config.yaml
model: "masked spectrogram model"
dataset: "babble in 24 made-up languages, each with its own sounds, syllables and stress or tones, from a formant synthesiser"
train_examples: 39062
n_mels: 64
hop_length: 160
input: "log_mel"
win_length: 512
method: "mae"
mask_ratio: 0.5
loss: "mse"
encoder_arch: "vit"
encoder_norm: "layernorm"
encoder_norm_position: "pre"
encoder_activation: "gelu"
encoder_mlp_ratio: 3
encoder_head_dim: 32
encoder_fused_qkv: true
encoder_bias: "none"
encoder_qk_norm: false
encoder_parallel_block: false
encoder_inner_norm: false
encoder_drop_path: 0.05
encoder_patch_size: [16, 8]
encoder_layers: 14
encoder_width: 384
encoder_positions: "learned"
decoder_width: 192
norm_pix_loss: false
decoder_layers: 3
init: "trunc_normal_002"
residual_init: "none"
optimizer: "soap"
beta2: 0.999
learning_rate: 0.0012
beta1: 0.95
shampoo_beta: 0.999
eps: 1e-08
precondition_frequency: 32
max_precond_dim: 1024
one_sided: true
adamw_lr_other_params: 0.0022
max_grad_norm: 0.5
gradient_centralization: true
ema_decay: 0.999
max_steps: 9000
batch_size: 128
epochs: 29.5
lr_schedule: "linear"
final_lr_fraction: 0
warmup_steps: 900
weight_decay: 0.4
adamw_weight_decay_other_params: 0.05
Rows from block 6 of the encoder of a small masked spectrogram model, named by matrix and row number. Rows with one number belong to one neuron. Each number is 200 + 40 x the weight over its row's rms, rounded and kept within 0 to 999. All counts start at 0.
After each neuron's rows are labels from the 100 clips, of 14976, where the neuron reaches its highest value: "strongest on" is what is common among them. Only what is clearly more common there than usual is listed. The data: babble in 24 made-up languages, each with its own sounds, syllables and stress or tones, from a formant synthesiser.
# fc1: MLP up (encoder.blocks.6.mlp.fc1.weight, 1152x384), inputs 192-255
# fc2: MLP down (encoder.blocks.6.mlp.fc2.weight, 384x1152, transposed), outputs 192-255

fc1.223,211,201,193,153,151,168,136,212,147,215,155,226,171,207,167,220,293,228,193,126,244,230,198,176,182,124,204,200,202,189,212,188,184,156,183,258,166,181,210,184,203,116,248,172,226,182,221,230,358,178,186,183,181,260,124,194,150,240,192,187,190,231,166,244
fc2.223,181,158,249,231,205,219,205,186,174,209,248,159,195,208,240,234,174,228,221,192,152,192,205,269,228,259,222,180,181,179,229,198,234,215,235,152,240,236,174,228,182,243,199,173,162,181,193,206,135,223,204,187,165,166,222,265,261,120,224,222,210,203,225,162
strongest on: prosody: tones; voice: child-like voice

fc1.514,153,161,182,219,224,181,169,151,218,146,228,173,197,247,282,170,113,303,189,150,201,189,224,216,223,193,169,137,191,199,193,133,185,231,215,221,108,143,200,225,225,222,206,331,194,159,169,167,197,216,220,203,257,240,211,200,166,233,198,203,225,197,219,242
fc2.514,242,237,230,263,226,231,213,268,180,224,188,162,219,223,140,201,220,85,169,236,157,242,269,202,209,196,189,239,227,209,247,209,239,242,132,210,200,169,175,150,197,196,185,208,213,183,230,161,218,137,274,223,183,206,209,164,111,184,166,179,137,215,120,237
strongest on: voice: deep voice; /j/

fc1.691,172,207,177,150,179,187,194,223,110,255,223,126,179,216,177,268,140,197,140,186,188,232,213,136,202,169,284,276,232,222,178,143,161,179,173,248,193,193,156,221,185,248,173,151,162,202,231,182,216,207,188,190,229,204,205,243,245,226,178,181,211,186,193,254
fc2.691,249,204,219,197,216,208,182,162,259,212,192,234,209,182,213,104,198,222,230,217,195,177,216,272,246,243,177,195,171,200,241,239,195,243,261,255,178,227,199,238,206,192,225,213,256,211,192,253,154,200,244,164,181,158,180,223,136,98,232,227,172,189,201,232
strongest on: prosody: tones; voice: child-like voice

fc1.283,189,229,195,155,189,148,234,152,321,217,214,228,221,179,200,203,145,242,275,188,184,164,178,212,141,192,213,148,211,150,155,198,216,257,132,193,107,164,232,249,144,206,205,200,167,205,191,163,163,256,154,224,306,207,154,91,231,266,173,191,244,280,184,217
fc2.283,199,225,186,186,149,240,198,156,139,141,201,166,167,175,222,203,259,177,224,175,191,186,229,238,142,204,151,269,216,237,200,220,213,208,200,201,187,155,146,196,187,239,145,212,251,211,201,188,256,130,279,168,155,239,202,208,196,194,233,259,189,245,82,242
strongest on: /oʊ/; /ɝ/

fc1.374,194,177,118,180,231,215,176,212,263,187,158,148,133,162,193,215,229,212,119,125,167,278,235,144,189,120,187,131,104,186,277,208,184,153,185,188,220,221,151,205,268,203,197,176,202,228,209,239,330,140,179,134,187,223,191,214,160,225,194,213,247,180,203,206
fc2.374,225,163,208,213,198,210,204,211,186,189,215,188,204,200,214,199,213,218,243,224,219,176,173,211,206,246,215,221,196,215,166,147,193,225,173,168,131,203,229,217,165,220,218,200,216,192,182,210,177,233,174,197,253,180,202,207,183,187,202,193,211,175,209,199
strongest on: /ǃ/; /q/

fc1.261,191,123,189,219,197,198,165,173,144,210,120,152,160,215,130,220,215,179,218,166,238,270,176,177,157,121,234,142,191,158,200,183,238,142,204,187,175,244,213,152,219,208,181,199,179,210,217,254,317,222,175,158,254,261,199,206,179,195,192,183,229,167,209,266
fc2.261,215,200,234,147,173,169,218,230,228,227,279,243,188,188,239,240,222,237,191,208,160,161,197,206,241,225,186,187,141,230,193,215,184,226,222,220,179,188,209,283,196,223,203,191,245,180,160,171,173,210,186,155,160,118,170,251,214,188,223,262,210,228,204,186
strongest on: /t˭/; mains hum

fc1.745,261,172,198,214,172,215,250,152,232,217,187,161,223,183,199,198,226,234,188,176,174,146,269,187,243,197,241,246,225,272,172,207,144,140,203,179,228,186,195,270,214,191,157,298,158,252,203,178,239,180,175,190,181,197,189,233,178,136,245,197,180,244,153,218
fc2.745,231,222,201,161,224,212,211,205,213,181,190,183,195,212,172,230,233,183,191,213,223,201,168,256,188,176,168,252,247,160,178,201,233,197,163,231,274,201,180,178,211,229,157,175,152,219,189,197,222,220,170,180,159,175,223,211,179,234,198,128,177,236,189,150
strongest on: reverberation

fc1.497,251,158,155,210,219,146,213,174,162,191,181,181,260,236,226,207,145,296,206,245,252,260,214,222,227,142,135,229,193,234,206,148,207,138,124,162,205,219,275,192,198,204,200,199,156,246,198,157,186,146,189,139,162,249,162,196,197,186,205,140,228,212,226,198
fc2.497,189,248,201,186,174,217,194,234,233,171,219,253,211,210,115,195,264,163,154,168,205,243,213,209,243,245,194,177,190,217,227,220,206,227,231,257,157,206,209,149,153,144,143,128,250,161,189,204,216,161,165,175,176,173,186,141,181,193,266,208,128,205,207,206
strongest on: /t˭/; /t/

fc1.151,206,169,209,249,219,152,196,194,244,265,145,173,243,198,247,170,199,251,170,189,218,220,224,243,199,209,227,193,253,234,239,175,184,168,156,235,194,208,189,231,217,190,189,157,195,224,215,250,151,220,223,181,194,229,298,174,157,179,180,149,245,215,218,311
fc2.151,190,230,210,119,189,238,239,203,179,192,212,135,135,171,189,268,205,165,237,134,177,183,238,204,179,193,224,228,162,203,143,209,167,272,235,108,219,180,225,222,204,234,206,206,253,238,178,122,164,166,130,149,206,173,129,221,184,206,257,216,220,187,201,184
strongest on: voice: child-like voice

fc1.389,200,96,141,169,267,150,141,217,206,160,182,161,222,194,193,251,166,233,235,227,220,295,171,243,199,208,171,132,226,299,158,153,140,249,209,177,220,217,212,235,197,225,168,264,167,218,176,213,179,124,199,169,222,175,145,193,231,221,232,177,223,205,120,229
fc2.389,187,184,235,222,233,147,129,138,161,152,207,186,236,159,165,248,147,211,151,153,171,233,129,205,260,192,142,211,228,272,167,173,161,207,229,174,208,170,209,215,231,180,138,191,207,244,250,205,203,209,216,199,227,183,147,201,220,172,279,227,255,231,133,192
strongest on: /ɹ/; prosody: tones; /ɝ/; voice: deep voice

fc1.368,230,221,207,193,251,318,227,185,209,190,254,217,154,194,189,232,158,209,201,239,134,178,227,211,215,178,225,205,188,186,244,147,179,179,208,175,208,190,219,232,219,239,173,160,281,215,146,130,214,256,205,181,260,207,170,200,286,157,176,186,201,146,290,226
fc2.368,200,199,196,202,251,222,211,182,166,288,203,197,250,198,227,125,202,167,165,187,194,226,165,204,193,171,213,151,230,193,193,212,174,195,154,190,168,212,173,258,153,90,201,187,160,257,233,152,120,229,129,157,278,164,274,227,165,195,217,192,281,219,162,140
strongest on: /q/

fc1.79,127,242,144,158,184,238,264,168,168,182,202,217,165,208,212,254,176,244,232,214,161,226,180,155,145,174,264,172,208,203,238,217,133,185,185,231,208,201,236,186,186,81,222,177,218,194,242,188,193,199,227,236,161,200,250,194,138,129,188,121,250,245,189,249
fc2.79,239,134,244,217,181,148,113,210,195,239,164,177,222,164,232,166,187,191,171,162,227,188,205,251,230,269,184,248,205,191,234,226,227,227,208,220,209,200,175,262,221,285,219,212,156,221,158,165,134,167,209,122,254,218,178,217,247,259,199,236,148,189,227,207
strongest on: prosody: tones; voice: child-like voice; /aɪ/

fc1.650,126,251,157,192,254,198,135,263,202,155,141,242,156,229,196,223,196,234,273,152,203,211,152,189,213,128,172,244,249,190,161,161,129,210,207,193,163,175,238,219,155,181,155,176,201,218,254,229,244,238,233,123,250,201,234,194,137,201,212,201,148,160,194,186
fc2.650,237,249,233,204,199,176,174,151,241,275,250,221,164,186,230,215,224,148,181,248,204,222,191,224,196,209,177,198,186,159,177,201,267,197,220,228,173,210,159,175,203,176,187,263,196,166,158,219,230,173,211,267,177,176,200,250,216,225,139,247,232,218,245,197
strongest on: /ts/; /p/

fc1.519,229,218,143,202,164,185,187,261,186,225,190,137,204,162,255,179,212,142,190,180,189,225,226,273,202,243,174,229,176,256,234,180,176,205,219,222,256,194,150,185,223,205,253,230,241,153,197,123,199,218,184,164,202,142,231,212,141,195,225,103,189,202,185,251
fc2.519,226,191,230,209,244,214,215,109,204,185,230,233,221,249,241,200,171,288,221,143,220,220,226,164,238,210,234,235,221,166,159,185,145,216,195,190,149,196,178,256,229,239,180,228,216,173,230,211,154,173,183,209,231,223,133,230,211,151,195,249,245,193,277,186
strongest on: /t˭/

fc1.27,185,216,209,174,172,173,164,151,155,171,184,125,144,218,158,232,267,192,175,173,255,226,178,182,157,82,241,141,203,180,191,194,194,103,206,196,174,258,235,206,204,122,199,180,208,178,212,256,391,211,179,175,205,186,228,230,174,174,201,216,230,207,213,210
fc2.27,209,181,256,208,229,236,216,221,209,208,256,232,212,224,246,210,230,213,243,206,163,204,235,227,217,246,203,208,164,214,252,152,215,263,199,221,188,193,164,220,192,298,201,186,191,213,201,187,164,197,204,153,196,197,150,204,196,190,243,263,201,176,181,232
strongest on: /ǃ/

fc1.54,169,144,219,193,168,214,208,190,205,234,205,181,120,225,146,210,243,199,155,171,243,232,224,219,191,98,224,146,177,171,188,194,215,127,237,229,216,247,202,205,215,155,242,213,233,186,185,222,338,192,158,212,195,219,154,186,204,199,180,245,275,147,217,238
fc2.54,221,206,221,179,232,215,156,183,194,155,215,229,302,126,293,203,231,189,261,229,176,195,200,227,251,305,198,241,187,240,212,136,236,274,179,200,156,197,181,182,207,241,159,209,122,250,202,271,193,197,195,157,189,203,184,212,167,166,225,200,213,227,193,170
strongest on: reverberation; /t˭/; /t/

fc1.181,205,138,152,163,218,183,155,116,193,198,151,202,214,192,153,225,211,150,196,150,252,264,182,214,207,205,201,155,268,183,195,186,149,209,239,289,178,204,202,183,222,160,266,153,152,192,263,197,236,153,147,157,228,234,175,146,163,177,152,129,272,255,204,267
fc2.181,213,216,280,152,164,214,214,300,101,241,217,188,182,212,267,241,172,278,247,205,147,153,212,214,122,203,213,219,133,200,206,196,236,159,194,166,207,198,245,240,146,232,145,243,214,133,115,193,142,228,181,139,182,210,174,276,203,205,261,264,127,167,179,148
strongest on: /t˭/

fc1.464,280,162,178,212,188,186,246,241,167,239,161,238,262,202,259,179,176,180,197,174,190,201,121,204,162,234,159,183,187,137,188,192,178,208,113,285,152,173,214,181,187,208,198,271,225,244,200,284,180,165,122,180,235,183,262,197,154,192,189,114,164,181,153,121
fc2.464,152,230,220,169,209,253,218,198,229,214,224,145,160,228,162,280,235,178,112,244,193,197,257,240,137,155,265,184,163,103,232,260,192,134,227,170,181,182,169,250,248,189,179,154,184,146,134,179,174,208,163,240,233,209,223,221,263,188,160,230,228,162,259,197
strongest on: /q/

fc1.709,252,129,213,161,159,222,190,216,133,273,193,93,202,210,207,197,205,195,230,170,239,292,227,243,163,207,229,152,178,212,158,131,235,156,171,189,203,244,190,265,184,212,187,160,179,250,221,230,199,175,191,182,207,199,240,231,161,200,166,219,220,198,182,280
fc2.709,162,253,275,196,160,210,168,235,255,164,208,314,187,185,197,177,133,246,153,253,165,173,176,152,241,206,172,257,224,233,176,240,137,201,260,212,166,142,213,181,229,223,197,239,217,161,220,142,262,262,204,137,144,127,199,239,164,218,216,179,236,163,209,215
strongest on: prosody: tones

fc1.236,223,170,135,132,199,183,176,242,205,170,155,123,148,176,201,220,263,200,215,145,209,289,221,198,171,149,183,129,170,225,221,249,221,194,199,213,195,185,168,204,297,190,208,171,213,229,248,223,314,168,159,137,212,263,172,198,121,207,178,200,229,190,219,221
fc2.236,206,187,208,220,205,195,201,175,195,202,210,204,224,211,224,190,192,237,206,223,203,177,198,212,198,240,205,229,178,207,197,131,168,214,194,193,155,210,229,222,183,224,217,213,212,169,184,203,187,220,207,207,221,174,201,223,215,191,224,186,228,182,217,188
strongest on: /ǃ/

fc1.320,219,175,233,150,158,195,147,193,152,248,230,142,183,241,103,162,201,188,190,174,164,191,198,289,166,144,218,214,231,217,161,178,178,186,243,175,158,313,243,141,192,175,193,207,157,214,188,323,281,161,185,221,229,160,195,132,156,225,195,153,181,210,158,253
fc2.320,226,209,220,227,205,237,256,185,210,145,187,199,224,182,243,276,183,199,185,196,179,196,224,164,240,242,206,197,207,213,283,205,219,214,152,216,243,99,180,248,199,218,212,153,276,203,211,135,132,164,280,134,156,212,228,300,272,144,220,170,207,212,255,162
strongest on: prosody: tones

fc1.150,180,225,228,193,181,223,257,211,182,257,204,194,187,257,188,165,232,228,237,185,225,220,193,163,203,178,167,245,143,192,186,219,197,152,179,195,202,194,194,196,199,231,179,213,126,215,182,193,128,174,184,140,227,102,164,210,238,136,133,193,183,191,124,251
fc2.150,177,157,164,177,176,182,201,230,226,187,195,209,199,192,213,196,237,191,218,235,163,192,157,214,178,172,167,189,259,205,144,237,201,225,224,220,187,176,195,166,174,191,183,214,209,187,200,187,236,169,201,197,215,265,294,158,182,267,201,132,217,210,229,191
strongest on: rumble

fc1.474,166,232,197,174,225,202,178,220,202,222,192,218,194,268,236,180,169,277,241,208,195,168,176,153,219,170,155,181,195,238,239,198,237,159,161,250,177,235,247,183,183,187,150,207,99,166,256,200,194,221,126,171,199,148,208,216,274,238,169,260,222,147,181,152
fc2.474,215,123,257,238,144,217,280,218,223,249,151,173,206,157,184,193,271,265,225,224,231,207,199,144,179,194,180,158,226,240,248,199,216,214,278,201,223,212,207,193,239,155,189,138,192,214,224,208,155,228,244,203,140,259,189,202,225,161,158,167,174,195,239,168
strongest on: rumble; muffled (low-pass)

fc1.1,178,156,225,160,162,204,235,207,175,216,208,178,161,156,210,196,279,174,117,228,172,216,249,174,161,195,195,257,152,191,149,166,165,211,246,227,236,161,221,218,175,232,221,220,261,170,237,223,165,174,156,264,247,208,125,172,232,205,143,180,248,191,269,267
fc2.1,175,198,161,192,210,209,198,252,195,186,164,220,197,152,172,219,249,229,244,183,188,167,181,222,252,269,229,192,216,255,213,230,220,131,226,185,233,210,196,181,231,270,200,195,154,179,214,156,163,168,131,189,214,171,118,144,178,230,212,110,209,148,179,171
strongest on: rumble

fc1.648,243,152,220,260,200,212,218,190,166,148,204,197,156,212,243,218,248,256,204,203,173,271,195,200,286,237,188,158,228,247,214,127,130,170,185,151,206,214,198,126,178,223,166,204,140,208,182,164,204,181,182,188,220,263,162,235,158,191,245,219,222,165,251,125
fc2.648,183,181,232,209,211,203,203,190,167,208,215,221,176,199,226,155,170,225,251,198,181,190,201,229,202,166,192,180,241,250,155,203,225,217,211,205,246,145,196,170,216,172,120,159,147,229,176,183,156,207,200,173,256,191,231,157,237,157,251,128,202,215,177,199
strongest on: /ç/; /y/; /ɔɪ/

fc1.626,220,156,201,225,178,180,175,191,229,225,179,193,189,226,186,134,249,208,207,233,205,144,208,200,181,135,233,172,225,261,168,201,175,218,195,177,217,176,174,267,152,148,200,164,126,239,188,321,184,252,185,217,223,210,228,268,288,156,186,250,205,222,188,208
fc2.626,189,219,220,211,252,176,222,251,227,143,194,160,210,164,191,219,239,173,174,196,185,188,185,135,172,192,146,203,187,170,196,209,229,191,268,211,298,182,215,165,237,149,156,223,221,228,195,191,202,203,225,201,146,236,182,168,181,195,251,223,159,234,111,187
strongest on: reverberation; mains hum

fc1.723,273,159,189,239,203,202,228,177,248,241,219,235,122,233,209,206,260,237,122,216,247,140,211,229,215,187,177,136,134,236,159,186,218,245,149,265,305,210,222,183,213,175,283,182,210,219,160,227,193,169,136,249,260,231,215,213,184,199,220,115,218,232,231,205
fc2.723,187,186,220,203,203,263,174,282,260,227,230,233,218,194,199,196,206,173,257,163,201,231,206,171,239,214,291,148,233,271,296,203,221,238,236,266,168,286,183,93,92,225,192,165,237,150,214,176,179,203,184,135,179,187,244,184,169,153,168,209,185,193,203,205
strongest on: /t˭/; /ɔ̃/; /t/

fc1.495,241,91,256,244,105,173,201,184,232,262,163,169,160,191,304,219,283,208,203,184,242,303,254,252,223,167,165,203,169,129,202,195,179,219,186,209,189,177,229,199,259,198,212,193,231,256,238,166,237,227,125,159,253,234,159,175,181,96,188,162,238,219,189,252
fc2.495,208,236,149,225,268,194,206,207,154,167,182,228,231,222,142,235,165,166,196,216,222,188,185,183,168,255,227,176,157,232,211,151,223,162,212,161,210,165,151,199,162,143,225,303,165,137,159,197,247,122,269,238,171,189,197,257,210,246,189,222,210,152,187,161
strongest on: voice: child-like voice

fc1.739,195,155,148,187,207,194,185,162,101,203,167,224,171,225,204,155,246,215,192,188,214,158,221,230,222,174,207,168,277,251,145,218,148,250,106,177,200,259,231,226,245,161,224,250,182,279,245,193,196,189,139,162,207,128,262,206,186,222,197,193,205,169,167,163
fc2.739,204,217,247,142,236,238,213,250,213,254,200,188,164,211,167,264,179,163,225,206,191,292,186,236,178,258,232,238,223,128,235,186,215,170,262,230,151,223,201,194,230,170,176,183,272,122,234,155,227,220,234,224,199,270,181,256,314,168,193,178,133,218,202,210
strongest on: /ts/

fc1.421,221,170,226,230,100,218,149,158,234,276,206,216,152,176,135,194,202,240,162,197,163,233,188,216,116,183,271,129,134,196,195,115,182,285,242,182,269,190,169,143,232,183,150,151,163,194,170,219,183,171,186,214,184,221,226,228,165,250,235,210,220,197,179,254
fc2.421,146,222,144,234,279,144,230,143,221,144,239,173,246,186,247,176,204,145,210,178,231,245,245,162,234,216,128,270,157,210,180,205,237,177,145,193,161,253,231,264,161,212,277,253,242,195,232,254,231,176,192,206,281,156,229,184,237,196,131,159,208,198,205,213
strongest on: reverberation; mains hum

fc1.716,183,196,206,245,176,193,226,93,269,217,202,147,261,194,257,168,202,241,230,233,205,178,197,149,280,191,243,183,228,211,146,173,193,179,145,173,259,176,225,273,207,155,195,190,183,218,197,158,219,243,285,247,199,124,220,181,199,221,153,200,225,203,275,197
fc2.716,212,229,89,183,141,219,189,169,113,182,174,223,166,134,218,227,203,168,216,222,187,200,201,246,203,129,143,309,191,219,241,226,273,220,187,196,229,228,186,191,198,168,161,140,166,174,197,151,194,131,161,255,90,180,239,195,184,223,251,240,128,219,106,121
strongest on: voice: deep voice; /ŋ/; prosody: stress on first syllables; /ɑ̃/

fc1.697,146,166,212,96,271,228,210,169,210,209,184,154,205,168,165,179,150,186,231,242,175,109,210,286,233,307,172,205,194,225,190,178,218,183,234,265,221,203,226,211,203,227,186,167,118,181,225,147,216,304,187,257,271,181,157,264,192,205,181,199,330,217,202,180
fc2.697,211,194,175,236,182,210,249,270,211,251,194,204,155,203,242,272,231,198,151,217,205,254,216,178,148,152,243,169,139,202,223,234,207,104,158,264,137,129,198,237,162,186,176,174,236,164,228,191,165,166,237,211,204,208,185,133,162,130,201,252,162,214,278,172
strongest on: /ts/

fc1.708,206,144,197,153,212,142,203,186,162,209,142,186,170,199,200,209,277,190,251,174,241,270,150,220,134,140,215,158,127,212,225,179,160,240,213,197,179,228,180,184,237,213,206,182,203,283,206,247,342,177,185,175,215,225,155,173,200,178,133,224,238,186,188,260
fc2.708,161,179,185,220,135,218,127,187,190,214,231,207,221,202,156,238,164,224,215,215,171,153,249,180,244,248,191,217,246,181,187,166,255,126,148,158,165,209,211,231,154,173,167,258,174,135,172,192,186,232,178,149,175,168,212,284,216,214,255,206,184,200,222,159
strongest on: /ǃ/

fc1.662,208,174,207,166,175,235,196,177,178,180,172,174,153,176,138,209,231,212,202,154,271,251,198,194,139,119,231,128,134,174,255,175,192,179,190,208,159,238,207,228,223,141,202,159,153,254,187,217,396,177,160,160,154,227,176,178,176,219,184,214,238,160,188,251
fc2.662,199,197,201,233,188,166,210,214,197,203,260,210,177,210,221,193,238,220,219,207,186,175,201,192,240,231,188,213,187,230,177,159,207,167,203,166,163,178,215,215,201,238,214,209,255,176,212,235,160,214,161,187,253,181,178,246,209,188,205,218,204,214,220,183
strongest on: /ǃ/

fc1.169,195,201,178,199,195,208,199,168,157,116,218,115,174,203,207,265,216,185,180,128,235,225,221,160,200,116,193,135,166,186,237,197,194,188,172,184,189,230,124,238,224,148,220,208,230,149,207,241,357,144,180,159,194,234,235,228,132,158,238,210,257,212,200,256
fc2.169,211,178,249,177,203,215,186,221,187,263,205,224,215,187,210,186,214,245,217,263,215,201,195,230,152,232,211,227,182,210,185,183,195,220,199,205,179,200,245,179,184,251,201,185,193,202,197,198,164,219,197,165,226,193,153,183,211,225,199,231,187,170,214,166
strongest on: /ǃ/

fc1.240,289,193,244,192,213,238,168,161,212,171,171,164,248,147,217,233,217,207,202,177,219,204,145,130,197,162,164,267,198,200,201,177,223,202,190,229,188,179,231,214,264,188,131,252,228,189,214,237,170,88,265,174,222,209,148,174,259,187,209,250,197,192,221,174
fc2.240,232,178,154,232,252,212,170,218,227,190,278,212,160,207,181,238,187,144,190,203,122,179,214,270,199,209,168,175,167,123,253,257,250,266,238,202,164,163,150,234,215,193,190,154,186,227,181,225,203,201,202,219,177,163,216,217,223,185,178,183,152,173,179,226
strongest on: /ɹ/; voice: child-like voice; /ɛ̃/; mains hum

fc1.676,278,194,163,226,224,236,161,245,199,187,152,172,174,172,201,218,152,235,222,163,198,264,198,223,222,216,190,138,152,206,246,197,237,189,146,155,238,140,129,221,244,218,190,233,198,244,168,166,195,251,180,182,242,199,189,252,95,184,254,218,220,168,261,238
fc2.676,178,180,224,185,174,153,242,173,180,162,250,155,250,163,206,190,202,202,179,193,202,163,190,199,202,232,212,215,221,202,119,204,128,167,203,230,197,235,236,224,174,196,239,178,205,149,241,224,222,183,134,137,167,183,194,164,240,204,204,217,257,161,191,187
strongest on: prosody: tones; voice: child-like voice

fc1.420,214,150,180,237,107,191,229,237,177,216,165,122,171,206,212,235,257,207,169,226,225,257,201,137,187,133,236,170,172,199,219,195,183,150,174,192,200,222,178,187,203,222,199,233,261,200,238,244,315,198,78,177,213,207,175,208,221,219,215,238,262,197,206,251
fc2.420,199,172,203,170,269,208,165,132,181,192,253,223,227,186,215,187,195,205,235,191,227,190,256,263,224,250,209,224,176,205,201,151,232,240,225,215,140,187,199,210,191,211,230,197,177,178,189,206,174,177,250,179,254,185,197,230,167,149,206,217,197,161,228,212
strongest on: /ɹ/; /ɝ/; /aɪ/

fc1.425,225,222,218,200,203,199,257,234,214,182,191,231,171,147,173,214,245,180,213,254,197,100,228,285,252,168,186,165,173,261,192,175,140,220,166,228,213,190,180,212,174,266,214,201,157,258,219,249,193,225,136,178,269,156,143,130,200,227,180,146,207,212,113,206
fc2.425,225,145,193,183,274,224,179,171,177,209,167,248,200,160,177,182,240,189,276,246,324,195,274,142,176,160,163,250,248,200,250,249,137,226,213,177,122,189,181,241,196,198,210,124,222,188,228,203,215,165,179,288,294,227,249,221,131,264,155,108,216,201,211,203
strongest on: reverberation; /ts/; /z/; /s/

fc1.7,170,184,133,206,195,159,166,178,137,169,169,203,146,114,168,175,244,226,152,250,220,173,164,228,265,158,225,181,219,184,176,217,111,143,210,192,257,219,198,220,213,186,235,195,227,280,175,192,141,170,132,216,161,247,220,207,92,232,224,125,148,202,121,202
fc2.7,215,208,244,171,141,217,208,208,218,210,143,233,168,143,222,278,154,228,220,192,182,206,182,232,173,227,228,185,214,180,200,234,209,170,184,209,162,167,207,171,250,143,196,146,220,168,172,200,193,212,242,179,208,180,144,258,367,202,159,182,175,192,216,209
strongest on: /ts/; /ɑ̃/; /ð/

fc1.301,214,177,240,184,141,240,149,204,186,204,138,176,89,158,192,197,299,194,198,144,243,257,186,167,143,52,232,182,192,177,225,211,186,186,196,188,132,220,204,211,220,139,232,131,183,236,195,234,335,138,181,169,184,244,174,190,135,223,143,226,215,221,255,231
fc2.301,163,177,210,199,206,184,238,198,170,223,249,164,251,206,200,209,178,258,216,211,186,184,214,236,201,262,198,195,150,208,240,155,189,197,206,181,206,184,194,210,159,224,185,200,219,166,216,227,170,245,210,173,198,187,160,251,232,174,250,244,196,202,156,176
strongest on: /ɹ/; /ɝ/; /aɪ/

fc1.295,215,141,222,237,189,272,203,197,276,249,198,173,201,118,238,142,195,186,186,168,156,202,234,181,260,98,182,175,136,282,183,195,163,157,252,190,251,250,144,198,222,271,173,179,183,257,149,244,169,221,216,150,199,183,224,231,225,276,190,195,168,176,222,201
fc2.295,168,253,125,198,215,189,200,141,257,172,217,207,177,246,141,261,227,160,271,211,231,198,159,177,179,285,182,185,235,133,199,106,261,300,138,184,157,148,205,233,187,225,198,258,278,153,277,201,279,126,161,240,232,179,197,200,229,127,149,180,295,214,209,224
strongest on: /ç/

fc1.199,200,220,185,266,210,254,226,173,224,176,188,221,279,175,255,223,191,187,224,261,146,193,182,186,166,230,245,184,207,273,182,190,263,214,200,252,190,139,238,227,235,237,145,231,78,256,253,255,270,210,256,152,242,191,186,190,177,159,150,249,243,113,160,232
fc2.199,214,215,197,178,197,191,179,183,209,198,227,189,168,236,177,188,194,227,151,209,178,235,133,198,218,173,214,196,216,207,197,255,222,173,208,166,240,194,153,176,172,182,219,215,172,167,227,210,211,192,242,221,143,200,243,195,237,274,203,260,198,221,181,183
strongest on: /v/

fc1.270,199,129,215,191,159,246,286,232,219,220,255,234,191,193,224,235,230,193,180,163,232,246,220,164,178,179,151,175,173,240,204,206,181,214,139,248,248,173,220,251,169,199,225,199,189,195,193,187,149,218,158,241,181,234,232,131,187,183,194,206,231,164,310,312
fc2.270,195,235,204,197,203,138,160,162,189,152,138,180,265,194,203,147,155,185,236,249,204,183,215,288,277,249,225,246,201,131,163,196,217,132,231,134,168,202,212,157,173,214,214,235,168,219,168,189,182,216,205,208,262,209,148,171,205,234,236,199,170,189,93,175
strongest on: prosody: tones; voice: child-like voice; /ç/; /ɔɪ/